Weights of a small contrastive audio-text model.
Model: encoder arch transformer, encoder norm rmsnorm, encoder layers 8, text encoder layers 8.
Training: 4600 steps, batches of 128.
Rows from block 3 of the audio encoder of a small contrastive audio-text model, named by matrix and row number. Rows with one number belong to one neuron. Each number is 500 + 25 x the weight over its row's rms, rounded and kept within 0 to 999. All counts start at 0. Numbers have three digits each.
Before each neuron's rows are labels from the 100 clips, of 14976, where the neuron reaches its highest value: "loudest" is the band of the loudest frequency at the time of the peak. Only what is clearly more common there than usual is listed. The data: notes from a synthesiser with random patches.
# fc1: MLP up (encoder.blocks.3.mlp.fc1.weight, 768x192), inputs 0-191
# fc2: MLP down (encoder.blocks.3.mlp.fc2.weight, 192x768, transposed), outputs 0-191

loudest: 4000 to 8000 Hz
fc1.669:478501451499459505518458472539472502521520551462492472516486515464456526488501472478542475490507511535493474508496468524519530524510526493531513465507474490484475488512498485524561521484546520490515487494521494498515517454503502495478528479453500524530530506528507468553475525508455471519467476458546474498492507478476521509528492481461500510474513523504494539508497464530530505494471445466490514459520525451513515483522523490497514503508521499514488489506519512503505456505458479560473478505483506527500489513524499543524514503531458464507512520502536520468434515483504462485
fc2.669:515476454480520506508473479461512506506488518494455551511493498477508503488490502540454515515497480499499534479517469491505523463479500469508501516489494512486513492515523520527509526497484551512479523492480494515546495510473496480513447516533528499456527527456481485450515436499543548475510501498474491532517477507525450459479449523550541459527509504521525500502494509495514492483521545522551463520537513514541513515465485525498487476445449510518486481522470510503495552489520548506522497516474498493484517522508494502460513485499499485484486495558507484478501483449505498544

loudest: 1000 to 2000 Hz
fc1.577:480544495545565526489509474521507507512512548525496479482510505462486483490472487475521459505523503504529474509477535448464469520493530505519508490492488498502497488487486535498508472504480511527534502488478461489480545515522499516483496502519493448530513500524487540509473519500508526519515505491501492550533498534518539521504509548478435468510526498507529514524505495489543524533507529541516549520469511480495537447510537460507515557458516515482529469497462478518511468571535490497486501528508500479453498481508541521510483543499493501468466480497494516515493478499550502509
fc2.577:537519521547456506488538449474481480491494525485533506532498525522480509488520476512489510505457558530510493484490563528545538461478518501525496497540509507477531516481477481488513479521472481491481482564567488494490480505473492449505496503464455491505461468501505534531508485514500497502445510514519509521460478507499497502505486472509508529490502475479465485481486552505491545543560485463486542489531510481525514518529482544463512468515476477486456520509468513486475534471504516510487543509508520524493538501515519478482505497525486489495517523541463501503499513483516476524

loudest: 250 to 500 Hz; 500 to 1000 Hz
fc1.25:532532519515548458491520504490506545487497480522464534526532497521461488475494495469506477536491480498471527476479511533473502471516515523440496504458503493472518485474477550484503511495471498483504500538506506498507478469515458526514499527462513496528468526520530528512485491492507527548473524483491520543536491507464499461525499477545462539513492516511522520480497516478468496502479486451462510503473492473486525505468476469487532506512522427504512470512503490509481489521481513473488479476487504535490496500540464488507489540540444485538510505489524505477422525500566496495
fc2.25:490476503477476486485505508461503490497512524490484501555532491503494485582470540490484529518527505475504583506475481487539499500457439518487499487491466445474541507539523525461518497530481525518485474574509519465499513501512531516494534503506488495502542516488566528511511463552520499494539510506464522491493468484500480478510552506444500502530478514502490526498440484477495492522500530527463487488487508476496508493462475502501493526504501527515472510496514503509525494453499513517537523515471502480514491507479460503560552502512502503513519483487506492503489479516501529497

loudest: 500 to 1000 Hz
fc1.758:530485490545506464507532516452471449529493508510503497483465489492482497516528489510499480493521526510452468512475510496439486435477481478492470512477488486488540484467490511515471546477496558512539501525499488506496489484532510464493477468439516492506497477478514499540503496507505494488488526520490502530460486506486504501516489492501510451554512452461488559494533477528469485485465535506536451462519509478422543546528467504482521504509529510507478471494498515499501482508488496455494496476478515533505480523510504502548518519507482518476470507495499524524489469510484470457
fc2.758:466489515477454542457494484513463472528535480473529510471465482467484538530474519486522480533482504496497486499498508475497470463492482492532552490480467460505491482502498516522508521522526484471468526524468497493525501459523530527519497498492521488539482475496512487523523504471500523516503497491524485523471511475521525475456473522507515474447511481542505467515468490513488518441458476483525539516491536529478526519529512551490484477478448531540474545533508526473504504504475543462481477542476463478545526510478480530520491524535486538471507512517479515473476516485512525520

loudest: 500 to 1000 Hz
fc1.698:482529541493517494497510481510471502502509502511512536488450518532484481521496532524491526516570501465507502507477521466499507473518494482534522485494524533549516465472493497528489487444486495494504493516485459527512475541548434524495493540479473520517509502482517489520560480492523496529493524535491475492479522495586497516482503512499493474466467488547475478450520545508528512485504495490495531474536496545515470498460466509515544488474520493525468492487491488492490495511501500480524510507483482520557479509502540519461458515481474505529479508467467502536499547471507521474
fc2.698:474512504495504490518468526511523511436479529507454501474519544480509479493507498496486509484523470491534505477481493521495511495467494536505458547501520519452466514482485478467540516516485514465497539507500527494510490470490536491497481480500512509446496496487503530480503454506445514494536505506480507462537511473516464492507518450536492485471524504496520504559465443482526495521466507533535480492497508487507517492547496481497489501518471513480494492496491479513432488514487474519481530497504499474491473546499530441523518454532501485460523492524498480429448528475479535528

loudest: 500 to 1000 Hz
fc1.660:519546449475485489495522537454498509504515484518515508484516489461515480465457529505508467522492482512505519502519505515503466475487530511506453527481460479478499516516446545480498512499465489463486479530478467524535500479524511491544522499460516496461496522507507488533497487521476499488442474551518520563461488538488510500520515443517466488464519478519508482531501481467517458521468495515460466511535488519518472468440433485508523491473523537539499487508480520517521493487473490512500509516493471524514526498474478490535523483500508463523490530501514519516491460509503473544
fc2.660:497465518492506524497502546502501500506491526519496467449548510545474489558516489529528504466509516472508486507511499471475501528500463457519519470479507480488534475441465463491517456513494511511538528507472506462476516497479512522499496525491457522526498526514488509504511517478498442474517504504471470507516520466530460522542483527535511496513495498492500488507501489512488502530522520472508492449474478487470483517541512503492468517508524449467508513510522445463510508501536536533536527511513510466559534526497508503513483527495492523478438484483452488521520512513431540490

loudest: 1000 to 2000 Hz
fc1.108:470469475499478478492504525529508535527525468510539505520489488476503491489504533492498527455510527498482454496493553477488484514507502510562497472488475485492512506511469507458478529498538506542532505502449494471480508503493554510498530509476481507478481508458542470500556528492516517487533488497455484509509465506485484462472511530512479502494519534462510506497532497505553499558477526526526470494518487460477525481516538517514496470468508530558468506467501470519453561556515461508510484489449490505490493512497444487500493547539529513496512506481503491515489477515513519489
fc2.108:513507526508506517511507479500516500494488467538494483481530539468554545500524461503488489557480521472523466486489536441473526465505510551501518518504495480483471526502474488464515455503512492468474502527516482521507489499489457501501512498497539446481503505511527516488461478550540507465489470538510522507509497507451470545499492512500470519504481487530485461492466509499481485528496501502505522472488500563483535520478479540476474493508460504493507503505486504461508485471487515485552427529500510511464504505500465520448557469506501474500539489517474466512456474495477473491

loudest: 500 to 1000 Hz
fc1.467:512520515446466459514505488528452528506492498493466512550493489487474512508469522489521470447490475474459513484504507470505532480518487470529498506507522540513546512496520497534505476532526534537530511504518522507482500490477512510512491490513478495473532534516462478527493513509513513554527481502469465495442452505497519497528464470537482472524533528495514444522555521520485502496518500509464479528509549479496501490471511468540509502516493529496523539443478496552510477524502490488487489461518491489494518511452503552508511512510569520496490491464478496492473519527522515539
fc2.467:531464495510501427484501492437484492521483491508527544467554516528458514531528535527523497487515528510501480475516466495501529525473494569465466513513512505474509531464509495480539514519446541454498519472526516507522492524499510514538510501500467517500529499523488517509422503529527495525489519501506526543509474538510470503487503515488529474463529533546475497488515491476500502508511489489475511497531494495506483524458497534470484531535506502530493502485489496571463494522473514453479480536482488506501524480520510491505422514488515471493490514518506480508486498504478489510

loudest: 1000 to 2000 Hz; 2000 to 4000 Hz
fc1.142:492481493469485543555527499510482508528559502543501494543478528478526514509452494540474517483486487517500489496497521506503507490537512555491468468569507468485498484497451498503529542490529495508505477520487479497505485553538504457511496549510508494492494549498508522479534520526493514473484487537487501491491526485461496482502480509559559494512487543488486523516487505492483439476522476507506504517511526489458466509522488441460515486438517514495510510486480541501486509478507499497480489555496527520493480492466470508497524489510515486523477498533504525504564495542482505469
fc2.142:474467518516478503526505500470445483500514539496476497468505501530563508495502517472487464456500509517483475487525521525509488502471516486533539498526493511481476522543563484523492467493475482484522516453495516492443480483514528541538529488528507514495546474483482524478493451521461473518500481473495458513502486463526509487501497515490506468556467471491547497483506553544514480502451478548528478467468508542501540508477507517496462541506498494516508541529546480441521517519505511511520527535530482483510489483506481533510506504504495496548542492486520505500505501484502500500

loudest: 2000 to 4000 Hz
fc1.198:515464502534459460533503509469552536492551546493506481526477500527498537520483501552494496519485512526481477507495534501480498483497499490508531454511481515500543497487492470515495520480485519472459490499499475502467488498548468503517477467495469516481548534506528499469477471472513494483520484500468471519506483500541518525498531513521472506524511492501499497453426482478444508460459500555486468441476447487517486516466525477532508520472503476534500530508511520504531473522480468511489504486538517495490472493494469492507529501502562463528457485511504510491484521507489477542
fc2.198:496475518511490510506475459496486509454501464508464515460521494497459484485482457517523494459517473537500479474538513526512471519498503467521536503516512493516489491462524490489515485481480542521507481487483495500483485500503506530516517499506515520560504535470458491488481505518505490478532514451433479517521531508500515514519496498481498513549495513492493461450484492489468447473457505544495494467471481470532483453516497512536475487484502479561493551527453483484499564498489499494519483538477531484557474524509553512495499533502486496501510499526492479526481545511461448504

loudest: 500 to 1000 Hz
fc1.523:473538519511511525502463540536466458482474486509514526520480467470466507479500569501480457511549451530457518514499499490504511508490463452508484497508483510507494488518447506484526493483503504512494492455507537489500518452466522419510529475503479522483483513497498492460545494518490514520505501498522489466508473492464504540496458497503533477496539481493488503495447480536488462510493497510530455437450514463490478481492502481528547512512516519500484472503472463474498511517502536472499485543479487497470492505485524516495524499495505518516514522455518497469547473523522483462
fc2.523:498486483495475498507562480530497485463510506518496489523535454473502513520507481500501482526503494484512471524522494476554468505513510582525498513517517484499503524535506553481476499493466436494491492546496506474499472534582525504520487523433511531485473510496507524489473516523467522468500524525525525483513504481504504453505510494496511477498469521464491494480487514524456514515465493474463520465506489493522503469510492485497535488496463514501491517499510499497502465450509474541468488530494527472491486527516531563495468502495519516483528524496462513486563503513569489494

loudest: 250 to 500 Hz
fc1.284:500505479501524554495528501500501524510486464539487484515495503475464495464512455515512526468477457484498497491509527504504472485509503520508514496537494522497537511497483489487479515482528485484529507482490529560517531480512538521578491476504515464501504497479505444565487499468488509505498487519529523504498475537494502498521461482502485533519528536486538456537479481502505469432546524513509455511505516465517472518530514516541557492473490499495545493490555517519528503481507495498505483484530478503531526489449546478526559489516487531485499494539507543488477502512544480493
fc2.284:538530521508535497499494501483510514519515517532512551542471537479483504494505513467508447495534519509534479486507487473515523498514482540525465506557481477498492505505505471483505509485523513529539517487522505457502516489489516522500469458534507530450493485486448509489472541509542535499517511515487450494464484517453471518520515520490553460541528542508467485547515460481523506472457517530510497513529494515519532487495487466514541571517468506523477493498504494481536502515510480498506544475497514470526534526515526492512463498518502472520553474508516482533471472542502498484

loudest: 1000 to 2000 Hz
fc1.593:462468441490464529515471533495484491527531518493545449503526547533491526488488513466497534511478524493454449482516536516446484510514501478509470442492499508470546523482504476505537512518487490481479470487475477518507487488477514503460550516496533469465533513443513497464507538466501491518485510501529451540491480508469517518504477487444527517534541536497503513508520484509513497521509505521512476523489502527497482488504478482521481520490484516543510497481487503494541522520483452481525526483502510564509488509482491522512459464474518530547512491511480507523489546514533502492
fc2.593:487510495491440471492484520479524526477530512513471541463532524467477494519490487512489481481485475482524510474473504483495528508480531506438501516500511481488450475515513492476458494461522522480473516487536508500468530503459512478544489493493484500516498522513505495479501493487518528459507463514490494511502516514484486457514568434502495553476477502501494490526511535520505475527500542515482509446555510486489498503561505542525505476525462469521479547495493469484539490467496498492482493511498491531518523474538527457458512501467512532504553510539495486508502539467547503529

loudest: 1000 to 2000 Hz
fc1.615:460465482447503512534516546504506479496491522508508526491483525505515548487472472561517505524457517550525491500491499490517477545458503505473476488458518545490478496517532466513531492507538509520465494473433493489534512530535472523472496518532518534445474495518510487473493484480485484531500459471465518457505504477511503493486486476557482508487459485538507513483485507474509481515525514532455470508535492484491486496543494495472486504473492463522515508518538520488513494503509510556521540506536500468483512503475511523496554448504493531472526528498530495512515516471485522533
fc2.615:534548521526490513457523522469517469480467488514467455488472496502531513517492529476488496508540526449469528497450483516493500455546513497485516498497506480478460540525494482501472455516501470502450518481472486487465501489482502539476497503480484512518528528499442516498521523528474488518481539519476489517466470498478494503506496488510470470529538492509502480491502562472547520485451539481520539510476477461506570511489514516470477525501494497430512508499511528481482495480519482528511494529455494459491467517498509481481446437494506512490514513519488492502510496512508531489

loudest: 500 to 1000 Hz
fc1.360:500512494512546506470487520467479496511507502500463520514485503491507503494483510518511516531537483519494511505506508492495552514536537508518504484472515501505490487501506526484518502561523456450490502508468461509511529490547478484489543498484508496517475499503517475526464496435481493510545475472510513507485504540460550476548494484559498454550477503471488481513568533498478528487487491439496475543554545490493529498466472485483512472492544513502489505452507527518522517495512446471502465506495476479493518481497501523538478474509496491477529562492503489521504516490549532502
fc2.360:483509530495462512500493496519518523492464503515467497545523545497500494507495514487505517530467488482515512463476515509578511458503439522486460437491502447490522530511511489500507477487478500469514472544489512525511523469467515518501537475469505486486497498517507474481506492479525526523477515487422534474471489518535458487540523484491499494501511499505481514441501510490494492463532501532539493464489481467516467552459470491494478512485483482561472496514544491527507518458505534500474481509464495489486487517528483511488494507436475494490503469483518513486497493531479556481

loudest: 4000 to 8000 Hz
fc1.133:484462506543513507507502497519462484531489527471492460471527491482480470516451503466504438483480531502518488460527463519512482513534544480513589453487492506531494513478518503511485492503548510507511445495521509483526480518451514472539478510493510498480503482531489467517514476508529456457517494524482475481458526486481499459488506530455507526549536514457535526490492526490519533468507497491513555498486535462485520480507472501477514476501489552461543482482482494510527540532500503493512519502501486488487515522498473513499485563535496504469510497511512510485508480504483479470
fc2.133:517502544476489508494486483490539539515522449493493486548543537488496522511514490504508469472492474551513521541461474461510490512542556471528505515515466504512485494500516450449502536527477528504551487492513561507508494505514437511476498481506526499519488484480483525464506486479496522493546498490509452505517477503504485502510520481538457481481507490483493489485490527507506494519512503502502480490567505486499494476520518519525527504503487501490475502469523525463458444480519492551515484542466470508481523530508525469499465465511472465454487503504553520495505512449483533530

loudest: 1000 to 2000 Hz
fc1.66:485458508492517501492488492471537514504496455506494483448519505494466505500494513517515510521530536515524464489475518515478503557482526529526496484489520485524473461453499549535535509484534528500502508488518485463485548463537498478513507499452506507523500489541516458517540521493456503481480466499525527517513491513503529520522453525496497481486473490487502504510482581519525477517469478491486551523492459505487530503503458532500536459478491518485476511473489536539528527535472542486497487499509517505484514500495519557536484530464509489488505482515496536458463449514482539464
fc2.66:485496484529523515470546510497539494541515507460518492432491509489513473515501518468517543488486514542470445518522497482516535514528497472484525437488465539504458453549475515457463482516484495516516492473532473513479480510464483524495520531578536444503499474516518541478508492524518483531531512547464493494523481494506548537494522505494504523498515520519551497494512456492459504493499512478484477468494495526517483525496483474499495520522466473528473496511519495467518515509508515506484513514532504488453503452497502445507481486521477476511493514478467509501507516497533534503

loudest: 2000 to 4000 Hz
fc1.42:487497522480469546472524461467447486514554486498495533518457517542491530510484539554506487500440479492496495476540492503514483485482512514518470522524479502482516466466471492483506490487510509481480527538450480555513533490524528471473510492479475455499514522489500533477551538496483515488463485490499477496459463481522523506479519491488504493538488535484490472568475539486507490490473505546482513511522486483484536502472515481506529500522518475522520468490478551479522489481497499492495527506523484466473516511500561507492537477511530485526510499504475552516444487511541518505
fc2.42:481475531527460520515485502501458545501481502501496493503541473496505480532485463514516522473511478486511476467507519479501472485474483527509528549502462472529526555515492511466501470492510540536516497475539506447498430525513485536520512481531494503530514495504482513497470466524525524517502529528535528581532520512467551453529478510515528487463506523511496543485508471483506515492473535506531479479489527529534489508517449533454508503496488516511509540476525477539485525505491524491478481522480484527476485530538516480526460491493484518505512484497538500511530533476519469506

loudest: 500 to 1000 Hz
fc1.191:486477514523493468472514534495515511479518537503523509510480519519499489495507518439452487464498500515506520494551505529545473485516452516504495500526515459481479530485506545511554533472472526513477494508550494481469501533501489501513520505489480469469528498491500511458527485563515483485494527492478507577547541471465501506530485558495509493534484513483488508528475536495483469498512470507497501483487510510521504505502557539457512485475504493565503473466492522426488498501489496532509497460492499518517511514513470454507507508499503476486491477503467548479509487520477537540
fc2.191:500474490459491526492511474486476541537492500492496455494512508521449479510501518507479541487509535486520502476506517483487556543455483491490500491489494526531554509519482500474505441534508473490521499553489488485507512462529505472488527547521523517489504530486495484510437476493460503499520483512550515494509465497483483497493571469495500531513483498484522481494547483481469484478467481493502488497484517517550489503488464509527445520481510481511477530495524558521532552543540487499502499582489463495502503466474454541496491512508500514520491507474487499512518482494479487469

loudest: 250 to 500 Hz
fc1.682:510484480497448484447515525490494508488507482463488519513498515509488491548522517505436541509502499502534502509490485522506498514498515504482477514503481490459484477527503469510510494510509523458509538480515503541432514479465512447523498478506506495474509521558529480465505520529485542454485526482524445514481489503472503521569526468486525515520491484524499502509515491460448507501485509469472530519466495483554517530492507531490514427460516477520511498513494487475516558483511480483495513467489507503554502470502502521460484492475490523540497493521495539543530506467466518492
fc2.682:457448546468498473509521487451481519452522524497520478496486508481489483497526512482491515466505501458488527491465508502496497492454460488483543495520486528511483480497476535489473475539476463505495527485503479487503534514484487513509558508539519481498495498473535491537522507494510481504519507532518509492456544558480491541479549481512446568527471489514470517517548537524522487490469510498488521482500475531452499466468479494544477521503465495526481556506478485507513476504510479522501470501488474517482516511499508462439488512480550515496493513511511497502540468483499456475

loudest: 1000 to 2000 Hz
fc1.704:516490517444483530526473429514521489513485522546558519515429475524484473537551517484485514513461479503496493498480485501534503457497466478471464539528474491500510569547481548499512507498542480536481490522522485476493519458530487506477507504506506521542517496507512564521492518507513477533487516458442537458476519499485486485485467508506482484485473498474482503509465512552516458531484486509518485512535502505487471528443526469469509541488493512476522508509467487474509495508489502515527459477511503493529512523495493510510467506510508510477520492470506493477516517509509495498
fc2.704:490479542525469490469520536486512538443473519491544492511478533503527468473492484506449512501457519467490474500472518474484545488492509551480495471507508488496476521512492515544509477496532461511477478494477504506518479497492492449541481509540484471455484466501490519501507528531518475524510539547535542496518521501523531491470483524469517463506467504470484493488500531527519480484478489487450566520463500479465505509522556492501512514501496513523504563491499508508517509520496529519491499515479474526468519500489547462446528471518481530480506522468516530514545491527524509481

loudest: 250 to 500 Hz
fc1.266:508501504515510500510487487526534510524472480524484468528484520503489519471516521463481540538510509509493498535565551512505507479481480496456481539501502512474524480493485528498482487514473479491505507483494526547524509475490505548521495451519519454412540490529509502497517467461516488493561464537495527540518534495451518497457471511506500499472518445471504489466504518505543481528493432495534500529498497501505485514483478467522530534499512477509508497500486480481466460497519479501473486499438487463520519521504491509529488537499497500523503512506524441550475501503503511490
fc2.266:478484478461504513529530556509512469502523500497504525470482513493483491515481527513536515505528500476490465479484535507500524506461451524536563497496485475453537468473515486496486457469471498508540459537516496465494510516549512441490518488461498523530471453495457518488445530555482498526532535502486481506520519480479505528483506532500493499514514500522496492488475511512478480488453534500457510469457505525507511476510459456482452494479529499474509469498514469524473476480529553504498511505493485487503479521484488505502504476504507511485485453471506478518522460468552465517

loudest: 1000 to 2000 Hz
fc1.259:479513521491470474484490542553527456498493513500488499477493515528512510503481486507523487500482485508460447483518480477532530469487507483487499477520471494499495510518487547482503514457482514472504535452453519463471479454488528461497508505491484473495512513481425500517504457520500512472495494479498504452485486476501510494475509499545508494503452467476491497507483504512442514486489455477486502500512533471475482469497506495548519538485455506538498475507497499501436535542508552473479482512481557503520479481478469490511517505538494499484490507478489482536574519484491454454
fc2.259:496507505516480486536527510483486482484506497542461501499482503512483479509467520553455560510500491482451524508508527544534498489545491492481514520477490499518547526504510505486533530497509465503540441511488471493476500524515514496503522498550481519481549508489564506507513522500483521504548490477497473535539536466467467532515508531486507542550506512498476502477456500526493476509499503499534498513481533448518463463509543517456538516463525512531525536482514517500468518483501501490505513549527490494516459491457536520500462478476484480496547513508482516475536492516517491521

loudest: 1000 to 2000 Hz
fc1.684:509486490497470522507477522485471509509511532512545487496538487535505526548457541555523504510531481497511548450504482520460558477528562516553502489514505516501498519519480495496513512490528470493511490512461506500500459454538492468515521517518465538490493500531523518492528483499494494494452450485503501457505479461461501492491467516449517498536533521491469512528475450475540506506462475501547463523488476550499477465481483505502505501461532506493513483501504513512501474471513506524489495516485490458482480513483495462477545526516525502478494487511553505515506470471467477527
fc2.684:505544549518477509502504500499502504543471487477506494539491511491490515503540509461487471458481520456474485552462469476555485478517451485516495519531499540499446512508497518495469502488503479456474530466495527481522517516487490544497526503483451433490514488498471458527501459486488479536548496526481499518498509487499487489490465505480511509487519471488533466533508492520495453520462499506464504489504492476474546472486497509454513510490493481474499514468502482460500462524459499508472522530480572465533523505517522538484516456493507519487529504486483531492498510521542471466

loudest: 1000 to 2000 Hz
fc1.471:484495487509487489468502447506465530482517491483478509493542523484498509483529506493489505497526513541441466529504508443507527523539524539504471496480520509489483468457458465461510508521494478517520527478469518489486516479533553503492506507473491470494503507543526486458475499515487528502490508485477516517535451479500524531502465514523534504496502495476509503512466472519471534550507513468490509453485520493482509504475489527494496487467497486483504492513502547519507504494480508515525457570517464535505529541514539509536481569491476477458471460472491536505502478523566533502
fc2.471:487501516524518507490525457480519483478487477495492511497529503512508537528535482520482405496501480485531423490532507486507472499489514427513520525494538550509476486498513510501471493523506493487493568531528530474516468529476509454530495494511484521519504489506512520471520454523478493470547528537541517474501504502517483545532474486482453461480505537546498498493530527523477497502507500478521518520504496504488479493498493520448520515483475494503470503476516476487512517510523503462494503557523485534458476547471491467490485488489493513497516522506426493518510499522514511493

loudest: 500 to 1000 Hz
fc1.332:450531455508484480448510479529469519461531501488526499487535482517513507500503550515529550494503485513513492503485499523511490511512500511459464510480473520496572504503496450491519479467558496515495476505498498472488449490523463497487485515466479509473494502505474464517493541504548497489452487513489507520438475492498491484449528491513487489490471503490494495520482538501524513503505534539477479498532545515494496523523532505521471507477452568522532470499484457482494496463503484429473489536505495530510523510490487503502533493477513490469516494469487523488485476564525476478
fc2.332:516518516514513447500485475467511538470489562551477485478534503525521437475517520495516486507486508493485485476524506468494518501548518483515521489513509486528481469520503500540585520482484484520505477511496520500456497494463490488520524428533490496498505504497512500472477489495482508521510478542532522502505476505529529480511500454486494466519462485503546500492481493479486514519490556544538487490544522490531536484517476528484507501488475510479507552479476501521477508480496510546503483542499461505520499465501512499489525522491457542484517506485441484516485456501563505528

loudest: 4000 to 8000 Hz
fc1.28:500517491527478508478490489496503479474458502515509451453468524499504477465451511537474469472491492458492510483508460498474453559520540523517481491460521483484527519507497492525500511477473485541494540498485522507500514492481483514473507478478506473483508468491539466509479522483466535495524493498515547511492530496498487502507484480486476530514466497553492554503499472544522542483456431486483465462455474478465471524487457517517501501482467500475472514498489506490513502467529512500522510487515492493518515530497445467513487515519524503540508566478535514519511550526520476537
fc2.28:501501512507497422479549512511503493493494541497491514528517464499549472476515514476486475459506495495508489474500484495492497497572522490506490503462537472517495533518496484520500534495497516485506515487553498493464497528457500475492472539488478515470489490502512468497525522484502463501456506464484479520506503518474444544490490479516499500471502518489474499506463508561480520534521502472486511569494488471493507492496471474549466518470531569472492479546502519475496524513502488559486473467535514539493571513524456502501497465515487465498481499507478484490477494471504508470

loudest: 500 to 1000 Hz
fc1.328:513519505457552510525472514502493535496488490529470522477457549477506518503489492536504490483532517493513498501519544512495447495539490513509495490496532456493458537482501512475540498497498531464487497494461519513499473496523468512514503526476525493481529469495466514469572492506521484558501500493494536479526493487500489524470474516481467463475486518519481496500481537511504541480522455545493533534451528501514492484514546481516495561471481464480501524466497478522522457504474480500491487513485433500525483516523531449461491470511486468476507498497471498481536496498441480504
fc2.328:459527484460483481488547512537509506485488503433474489461513497496496496493473542472514537499481523508513517476523497438556479490498515475513520478494474517513510495491473500518453483492461459535518523474557503488517505507539530494474485505529542476544533516497535520501497525527487498483506501514496504500490492504477500502556543505488496499512492523486500504549461471509525491509517567509534523487491525482509460473512467502477510503480479549532507504534507512485476527498504584497487523520478540496558520492517470487495479473473481493461549481492493459522506529486476533500

loudest: 250 to 500 Hz
fc1.397:526473504481471528481528532490517491457495529477508529468478492502507479528470541517507571475450531539503533520504489469478479510511546480496499476513469490543506536519534504531507494491482496509489430536483501501463505510542517468522510502535484495501470481493501483502492523527482476516480536483468508503465513459501545510492553470527494504522519439508467503490499492497498532493498498451472521483492506511506530515508502489479497509515564482481511575431508531476486545495552497504521492524493495494504477506477471525504512509523509507537498486503513512478554461518515460508
fc2.397:460513503493498484514509483476468480511478510468491513498512509477515517540483466516491508505452496438475472546506454502509490485517508522474506478487508504555501518545525527475461503522489552490495504455503506486488509519537533526494475509518483523511535468513523480483504531517491509505483527485510537498510527521497534476473510462491444482480436513504456500530502561517562542492453531490482539515478542481491476533500500477512472491536465536483502544498439502492504475548553486510467495484497482455473473526504514476526486477504492470488501530535500503522522482483506508504

loudest: 1000 to 2000 Hz
fc1.537:503502531503500484506561534526505483473510479503473481498536500494487503514502526488498499547504501503509455488496579485471484472479524510509521474498505516487513525520524512419532463509505472506513467585458502503506521503498496500495537513487453494470487485515575546436506503501495491518484503555514493524497528489538490540467473470482498472481497486500464490480466518484523505454508468497533503483491518536497531504534496464515465486505522463494458502512485547467548490492507468492513506505488523481494501499498453533503511535493492529506497539484507494507509502504544456519
fc2.537:486497498502504503511439506498492463468504466446491489495515547462511525488520488505490497497509481500503489499508494459501513487513486479529515499463521508483469482511471437489476457531449493461500594440491500476500524507487492473502526460477480497507444463509480506492509473483494466527529549535503494521499509520509493451484550496509468485506457512537546505497510487494498473525488483489494530478527538547490507469503508480471459514449493522510532536504530463489511510506472472504496484500481469504513486504509486509483548507508493514511441501450508500558521506503463519485